{
  "num_classes": 5,
  "weight_standardization": false,
  "pixel_unshuffle": 2,
  "block": "bottleneck",
  "residual_init": "zero_last",
  "muon_scale": "original",
  "orthogonalizer": "newton_schulz_5",
  "weight_decay": 0.0
}
Rows from block 11 of a small segmentation model, named by matrix and row number. Rows with one number belong to one channel. Each number is 500 + 40 x the weight over its row's rms, rounded and kept within 0 to 999. All counts start at 0. Numbers have three digits each.
After each channel's rows are labels from the 100 images, of 14848, where the channel reaches its highest value: "peak on" is the class under the peak. Only what is clearly more common there than usual is listed. The data: simulated stained blood smears. In brackets: how many of the 100, against the usual share in percent.
# convs1: 3x3 conv (model.decb.1.1.convs.1.weight, 64x64x3x3, each kernel summed), inputs 0-63
# convs2: expand pointwise conv (model.decb.1.1.convs.2.weight, 128x64x1x1, transposed), outputs 0-63

convs1.58:470483439498477527476482512527517544452470495508545456334483507459467522478493513493505511538485553459485467525355546556458531526492467503499527503473524449458576514482491500490506517520481501
convs2.58:499566463455505445445506435445492533502460497558450458581575466546437449484526543476433464477488499446421516522430476579513506505527497496548441489495453501518459523509499495509470470491526479
peak on: small cell (93 vs 26.5)

convs1.50:485519523496493567600523476540460513489506515491485491468518495483521494498475371449484481406374500487544510521487506524501483525482504474500479508465450498497497507501542526573422583508562506
convs2.50:448464454454460548510493474505474508490404525511492482520516500448460507453536537453484403529511535419434489569540506443482547440481557534495465462534533437520451495498534461519504451434473504
peak on: small cell (96 vs 26.5)

convs1.1:479497517525523542516485432510497488446508521476495480510457484482506506499443520396481457518352524512510517508529522509499500503482508514500488539484454470485456453485423523593422556568550557
convs2.1:502477541471422536510584512464465509514509503464511439506440552510523490431495540534453546472487521552476517521519513548447599570594499504481502511559515518471568455435528442450475490444480481
peak on: nucleus (69 vs 4.1); large cell (31 vs 10)

convs1.0:502543499568537517475537475487558463470499512443545502498511511507524536487541432525509515596375500450517513470459517522522484517518505468511515486548451539531504554603571518442513565512542475
convs2.0:468490469556502455470555484487496480471506387501496498503512480567441491494481444485546451536541532511405507453522509508544487554491410575492496491480486513459531439413468554530465520453576450
peak on: small cell (89 vs 26.5)

convs1.37:478487428464472484466466495455435500508495521494488530555451467497509502476629482592479558524497551539530521468479549494458407525469472497449473478472521509524509508456466519416507487465488417
convs2.37:508485489526447501467467472501544556541504473594560459555517474545473436431540484554498552522489478494402505494435516492509461434440554476492560456504527536474536564522516510498469436423518450
peak on: nucleus (60 vs 4.1); large cell (40 vs 10)

convs1.30:553465442394462482423443442498446431474513540526531458499479507531489515497464521491507482508567453485505473494514461482548517459471510484511500454511578476456463472480586435426493474455443487
convs2.30:487486432502482538537618550470524464474486523509483548470517572477472411531527489508492518514511464440564500482465561491475480498477445519436531567520543476485451508504480556550548427425511517
peak on: large cell (100 vs 10)

convs1.23:477524494553465485518562453500502465478492533556446412432463521487451535489540489490478508473417466567530573479455479457470453477447483483508434509472528484449482447483442475517453501526550590
convs2.23:454525515489479459416502436482498469514474462517531509548478501519501497522476486471550476484486548533600518396582484541527454445525431507434447497520430479492441509536480480459517427502449523
peak on: large cell (95 vs 10)

convs1.26:526498426430469445413409529481470542457514511600540426544479468429534453564545545490504475498534441519506531509482498468527512467498490512497503511468550496459496509474542504443508434470535485
convs2.26:492465502510438520495446533378514457478483483492349581478501480454555530544493514535446425555505584538533509457523511499513483415505492504475449526456519510467510480452558485472457503486507538
peak on: large cell (65 vs 10); nucleus (35 vs 4.1)

convs1.47:439495469384506513525500442494482474466482515514448461431466541509457457525465497478533458521551480553512432521525468519446461477448477469539539504443454481553501515544527477530472490426392515
convs2.47:537517544522546494520592461449514489441460448532510527488526551594546438505464459448519534457474468503513501423435502506433561489494537503563453558464482590459560569462484462506534487496541481
peak on: large cell (98 vs 10)

convs1.5:520574476373423538519504528543441493502496531524488486548483535407472505544408518509457479479507475494503484494549439441512495526438496459548466497450440483531466533482516510463542513520464534
convs2.5:409565481515475587452495433482436468493425476456536526481535509523467530536471519546544458497495512577528541473513477496422533505516520575471391511511491509535560473555464581487492509473571501
peak on: large cell (58 vs 10); nucleus (42 vs 4.1)

convs1.22:459483454518496461524445520528453572506417504447496519422524475504481457476527431499450534452424566472511523473478504445467536488540489458467561499539519434530474436454528417461472512533518519
convs2.22:431562496483496547535520523500485490520465468520442508566499478584468528503539563531469517497519468498458409467489559488574583508476424419472531533487466528547493517417395457522499490565564505
peak on: large cell (76 vs 10)

convs1.3:542455465561540427538530501515460468465525542447515512481479474550465541505518437469536497515377502542515469475385474579520497507478501443505525521525461453512522466482548535552509551480491475
convs2.3:504472477527455475534517473486487496529476485442504493541467459529439455423560497508467494566446498506476485527416543512502485443544527467533490544458450525539532560472497445487513518503416503
peak on: large cell (69 vs 10); nucleus (27 vs 4.1)

convs1.9:523542428439486400486519465468481485514484495503556447457473494472501484525540522465512459468554496547478486470539509478573451479465473495464445507475525563500488426498466465361502496438502467
convs2.9:563465525515438521570440476541565479505442455499505529589481545511490483519430537547498521491586458566460516478446499446512484443495432471491538487585550507562450433500608508547498555470537490
peak on: large cell (100 vs 10)

convs1.20:483478479602482490577463502477596576486475481525577524513508479514457489445484553429544467511449566492481441506497509504500461578531534483498509549468542534484508457503469499526470580552527508
convs2.20:461481468463494512558461492443555496456524455505531472590472519460558532477476513580523547578516495471562444518501510565529554497519501481510499475477485579481560464534497547550508471475540487
peak on: small cell (82 vs 26.5)

convs1.48:486470523590478489588489519499566527476539472449601538475486556534478491477477561483507464467536508415512500522446517536451496551555529477529538543512532532457524473487408512510444516549512532
convs2.48:434480455568575509435491416473501454463522453458484530404532479382461454548487501533551517465534451518449435545502478418451459506507499536447473482477535532426476478515515379425442547511523515
peak on: small cell (100 vs 26.5)

convs1.41:446490421457438491498472424483469469470533479502492463484471471486488502504545507443518485526453523547518390514487422484515403505454416502527526506477452522544444478533429507523504571523514504
convs2.41:547434488492498536503445528481494543526496483485463517497472500535528551556551521478484532544478525510620496570546487516504529518502532485488481519501442492462455476539492537480507547591493516
peak on: large cell (74 vs 10); nucleus (26 vs 4.1)

convs1.55:485511520426474468379563470477473466383476512474494498413534480541453525474451477497457495523484503467491519480446448454508528492483510503446486406510475514503465497528411484550520510496480505
convs2.55:483544446479529516488472460469511523492433490424570451526510509561489455490494545467527474461449512495541476550459553574501525477537472478464510408541502491487435483478480592495491475486509533
peak on: small cell (98 vs 26.5)

convs1.42:430487413541527523534484455506441505473457528538452503503478532530478529503472478492509497512428539503532471486471474494442525468403434456560476524453451583505427480483507386499478507485487509
convs2.42:511508495495539459492495547433487463406558478518451517419435542499484468505555548537604458471537537421488446517466405596481467473478550508549479474521489500561492492470582467541478564477509461
peak on: large cell (80 vs 10)

convs1.31:498500512545492533581521481527476498496492517498475501488487506493509495503483341478422491409344495488503501502503518515498466498471476491476498555471462513484509505575515526530539558496546493
convs2.31:528512471429538535536510436447456487447522522472525475412532502440493503537496569519449553466476493497473547462469502586560498498526564474467458525510488498476439573565528468514514411602483521
peak on: small cell (97 vs 26.5)

convs1.40:515432436439497488474456516495472489523483495499504483503495513555492510499566452582507557484582499512499479527474510496514477509476522512473510473506505475509510504535456511462382455360422433
convs2.40:581583500520483562512514419519429484473472484495464480523505578506508508519493461515498452535494476496462518478492445551543474418470533467520590507455599538599527502562483490423461449502521505
peak on: nucleus (59 vs 4.1); large cell (37 vs 10)

convs1.17:564465488615558466492572508494532438449459508504504497425524505506488521518484555422468523467494469432481471490501458499450530535569546474488524492457525539521439467465516508469402533516520527
convs2.17:500472478459490444499539495513478567527468467471552497412533569492515500507472550565410453563502513448520501521488476486513534502438477527496485431471523470384459465467447504541465503408504465
peak on: small cell (99 vs 26.5)

convs1.28:499518451402474484396489468513450452552537436498460496507410441491525530486550489498508488493505535563517452468549439493513484497411475468521452480554502430510469501444436492519496477524484516
convs2.28:455489491538579510476476518483472531573515475516597475487487463494551522513508469531488540480495539463526434547492416513527459584554511530564523533489564506464462477479479510542557459546461506
peak on: nucleus (81 vs 4.1)

convs1.24:484443492552443492561408519523605580483488509476586477450496535481485525491498572504514474438575477486480501512448577496541520517556524485527503501498547476531516489445479508520465442474540526
convs2.24:501451554547481464534547515488485455466513533503536543548497545531445475495486506438467513519480506478495497511605427491578518501455459495463514561556513468482543557482488497491520442462482498
peak on: small cell (74 vs 26.5)

convs1.18:453496473575470485571438473522501564484507561463551484501490467461495489473547509499507500439530561450489523536449576466491471473508475500496442493510508472483462447380524487488452488580577527
convs2.18:514466442469468387511508523458485461505466478486515432482542473575509533541497476445492488504575503495533467435467538553464506521459504528574494468494498532528478474507537493522473508536562444
peak on: small cell (61 vs 26.5)

convs1.13:482509380476472537508466483519488487553497508480465497574469522501497502501527549561463444445487481468513461493503523462525483510462475447454442528500513516473516506497563431354450486567508523
convs2.13:482485494550495522477540526519529497489480489392560479426476433504479507537492512593448496556455466512460475576524582541473512510397480554407480526551520474553536486571531521513519475550544407
peak on: large cell (63 vs 10); nucleus (37 vs 4.1)

convs1.56:480497402455403511520521427534502460493441465519493406516483495493518483554558481496477487501457488547506457476519407418509417509463516455491421503462494490473489512508496502438492533527486537
convs2.56:487561515503511517505486569482495509450454591476591546474494378454535524551513483436512464628562459405551540508464534500506485580539500449483478495483445524476502602514540546472494550441455476
peak on: large cell (100 vs 10)

convs1.44:475423519532474481521475475497528505501546491541491516485497501481491491491494434462520525522370437481497465496505546504473516510453512528533476536492513435515480493375490460489355522504539531
convs2.44:475501499527542483431520502471509556387495531487506470534448493438465489435475560529495511543438460486498464536522490538501486494571502517532468421515492469482510473517525583620514495473452554
peak on: small cell (100 vs 26.5)

convs1.33:517533457486462485518552457441455439496455460511473444475480483484518506479492471448500477509492443522575570503468485442407451545493419458537429479537469453528489470510564531421493483551466505
convs2.33:461456516543476524527590448501496505464427461448574461550494538507534565516444483455541556543438473547523434501543497476517395441444495578528567557493456454480520565456469545486505497502463503
peak on: large cell (96 vs 10)

convs1.2:512497427539548507457640501475501469504521445484531490496527519478538503447508529530544508468438494448437471473473459522475495494566515456547549496529554548491445489555437470481437492501518575
convs2.2:445501478518498547529469459523427525500476408533451507598508467444485558465476513447513521594464457502489499411497459461440541566533452464511519492449509482513477516575518466481498481510536512
peak on: small cell (75 vs 26.5)

convs1.34:494470443522498473569541497522643492504510490490594474523496520399488528541490528494519498544485509512457438483485505506532507544608547479547551527501517494488513520565519506448501556526534513
convs2.34:534486452434502565517511534585489442445496590557576484468443452619586534442458455499532477490513509502527490453529522438517454478484433557518536537478484492492460494457509459500492562504459540
peak on: small cell (73 vs 26.5)

convs1.39:504536463440496485489387408496445505552507577524510397525449479458486498457521500441468447438439445513484449481513515492499521473450521511497446555496458469481502478488483477424489524517498512
convs2.39:494537500517424513516509469535520471485426545472446532485457532484520474504408503464528475482452490517555495574467514568551380567502513504521524479559409513438533539493559545523469519510522528
peak on: large cell (100 vs 10)

convs1.54:488493442460536475493558493519419525510523465568469512454513498493495502512523527459496457500496520473507462479432513485415512476531502497508340487480517508518540574513449431452498469541486575
convs2.54:500522513447497467516526568510450538449516492453537464492527418501491490527455524570555478471458485485446507458447449500480529508566509517481529533488527439517552500545440548461510620435489558
peak on: small cell (57 vs 26.5)

convs1.15:511480513463513512533546508511501527538470473494536513508506578518474508512520459501493488282454468478505503493472544494504495495529474494504517510459478470446488512531478502502459438432570552
convs2.15:525519577500490464490516463505474454529498506493478446524515503454571502528500546443486412539525374519481476514469505474574485538587578534519428543603541466501462498533466492549566497529459534
peak on: small cell (64 vs 26.5)

convs1.46:445519472596497503525470505505578498509497506480520476543518476458455517473507605450554474514466572465479458538437499495462499595562507492570525511534505556528498572536497499471518530570502528
convs2.46:484539598563455503500456481546443523558483579533471520485469533540503546513523475473524498496478479514498493438503546440422549499501558471527471453527484498517457574542590548541477445460410532
peak on: small cell (93 vs 26.5)

convs1.19:438482512536457517545474532443471539487541474537522447467459477609441525470500455438512501516389533511464515476494486486464391485523490519482479516469518477479474494400470522487474497571514504
convs2.19:481470494557539449557565462489556468521552544424506525473428493492482467496519521504582553502464548452480536510434475497471439530468467505472594480496502454509482474554538448513499519504474548
peak on: nucleus (83 vs 4.1)

convs1.61:454507430508480466458569420499523415462500503472413501524495443459411511486524469426496479495438486572508463482498452497502468519535541506452422497504536516486425455485470482474465480477467536
convs2.61:545534464501568499523472410465487548525540459440443532589526391540461501550517555496567517431451565531504489512497487470526519567505464561490480551512477525495535581536512418559533477448477497
peak on: large cell (45 vs 10)

convs1.62:478502480470506459544444505463463483508511490515440496547417509494535499508503454522535501532494390553425512516516571515537585466437488517516503480570466484574524531478451540465540445448451468
convs2.62:517475532550483495472516572520577529521409478419443481482496433509586482484455547500437504525545552559533584544427473508526485481548527530472507515508495515507460494516517491593475429459474511
peak on: large cell (55 vs 10)

convs1.49:472473470502539506496308467517591521467506511501443486497474508506533515479497512484498514518480493510506519513499529488504506499481478460462487516515499355473470461419534529445484519496483499
convs2.49:459423543488533505498387468510464492507567522475462474510527496526586548520458537476527528465497533553486503572424588466472552413438522463439525405445428467497462505460428501520483513529546458
peak on: small cell (100 vs 26.5)

convs1.43:576442468453446507486438527523490518469459472485526471436496530502561519463461484477490480449437489476485464460459487573450515517494518448547435539515514474506459492377553472423452499536501488
convs2.43:548555492470457547547488524509534516459506451445469467523506499475492456536509527490471443461500557522465450492502504438505474528438519468537455390449506460482531530456459528499492436540523480
peak on: large cell (78 vs 10)

convs1.52:557490448439446467522503478502483501508500505595525439417452519447539438480492497474509477487477475535425527543467503506562494428554487533546497518447517566490526496451547499401490460546512485
convs2.52:589578428520484513446452447563566469467487445503525531536470469495488492484447544481449505472576537565483532472463487499499505497524476430485559536466517514455469511427556496522488507491436508
peak on: large cell (100 vs 10)

convs1.60:475445462431442513536435532534562516513558492531535481597541522520498510482564443477510499492557524461517459540434533519456542559528528487448520543491535501468576507557413499482472481459490497
convs2.60:540513482471493401495556621480477522464462519555450468448522468545511543462532519463583474499530495506564498550498516546550509517458445398482434467521436471527572449483472549506517484545524456
peak on: small cell (100 vs 26.5)

convs1.14:504468444516478483578503488523509483495467540465485490473462540528488502513583410537511437424444514471476482526417523496435467502450543507469503571481494421426501469473501514489458525513563428
convs2.14:506450546554469492529463471519470488499503483446482453497420502479496555498519457478491478512477486478488403469494507511522446494455505484554538368482538414593517589499544531521515502456448547
peak on: small cell (91 vs 26.5)

convs1.27:495513418404440466509398558524535474496465495461505515452423506437532501450512530514486453476575481406487498496529467493526522496476536487539515511519522434490546485451477483463486437517442510
convs2.27:505469486502462530380518507513553538495476484483573448483558530577500610455448521534518486467591467481454506487522438491486552508535520465505521463498463510417496512497519533468562482515477460
peak on: large cell (77 vs 10)

convs1.51:515495409449443516557485460490534505599506503474532496519488556499476516516509562425493500485521481516537478497439542514495483491454512490539553519443496498467551558569391476515563449539497559
convs2.51:516507524496537556503552517551493559515452497529449538430535499529492488493590538560526505508459541613498523445470489469524507469551540528425505425539538529436521529508463564503498561556491480
peak on: small cell (63 vs 26.5)

convs1.4:478446492507497476469444605501547582461493479484580498471556543499532489453446585457547436447538485454485519495516509473460592522542512523493466520520538508479483502440520488509466432521526540
convs2.4:580511482498528488512558506431480557577527478514461539518516535500505620452473403548532447492467484516464522446491526467515542550491524516484557474494452507509486481482559530485470478518535467
peak on: small cell (94 vs 26.5)

convs1.63:513489426451533478516564511493443428425514483492527479499473462557470509519518461495468478509452506470506460494493392486433378529511486515460510523466523549456396498484496541449488511501470492
convs2.63:502431489477566478505468497501492492558519533447563473524538480428477502559527553474476494474518529458478471406427410495543454504482414515556470534468415515532494505489442521431580435501508529
peak on: large cell (67 vs 10); nucleus (28 vs 4.1)

convs1.32:549503460520502457441538487575454478510475515500494468399552565438436497469456530456508474505448514430577495562435547528481577524497484494514455514487520565513478493490483461457485489549554493
convs2.32:484481405532566531475490509558532454492469491487540452435409455534498439553477572544483534608516537542443503530563466497545514457515541478554448545492551488504464533473511520429449488475506591
peak on: small cell (85 vs 26.5)

convs1.36:484477413465448422518522539483486453461485516511490487460455511533559487474530535466509439531488480485546489513544494560615507431428428516470497531477491471515466495514573524431500556501480553
convs2.36:506463546435468540510507479525515501457549502556550516561573567483499469505452518523519474512470572425505587504524536494434498544471435435518414439516504521494439546490521413474576499525528572
peak on: nucleus (89 vs 4.1)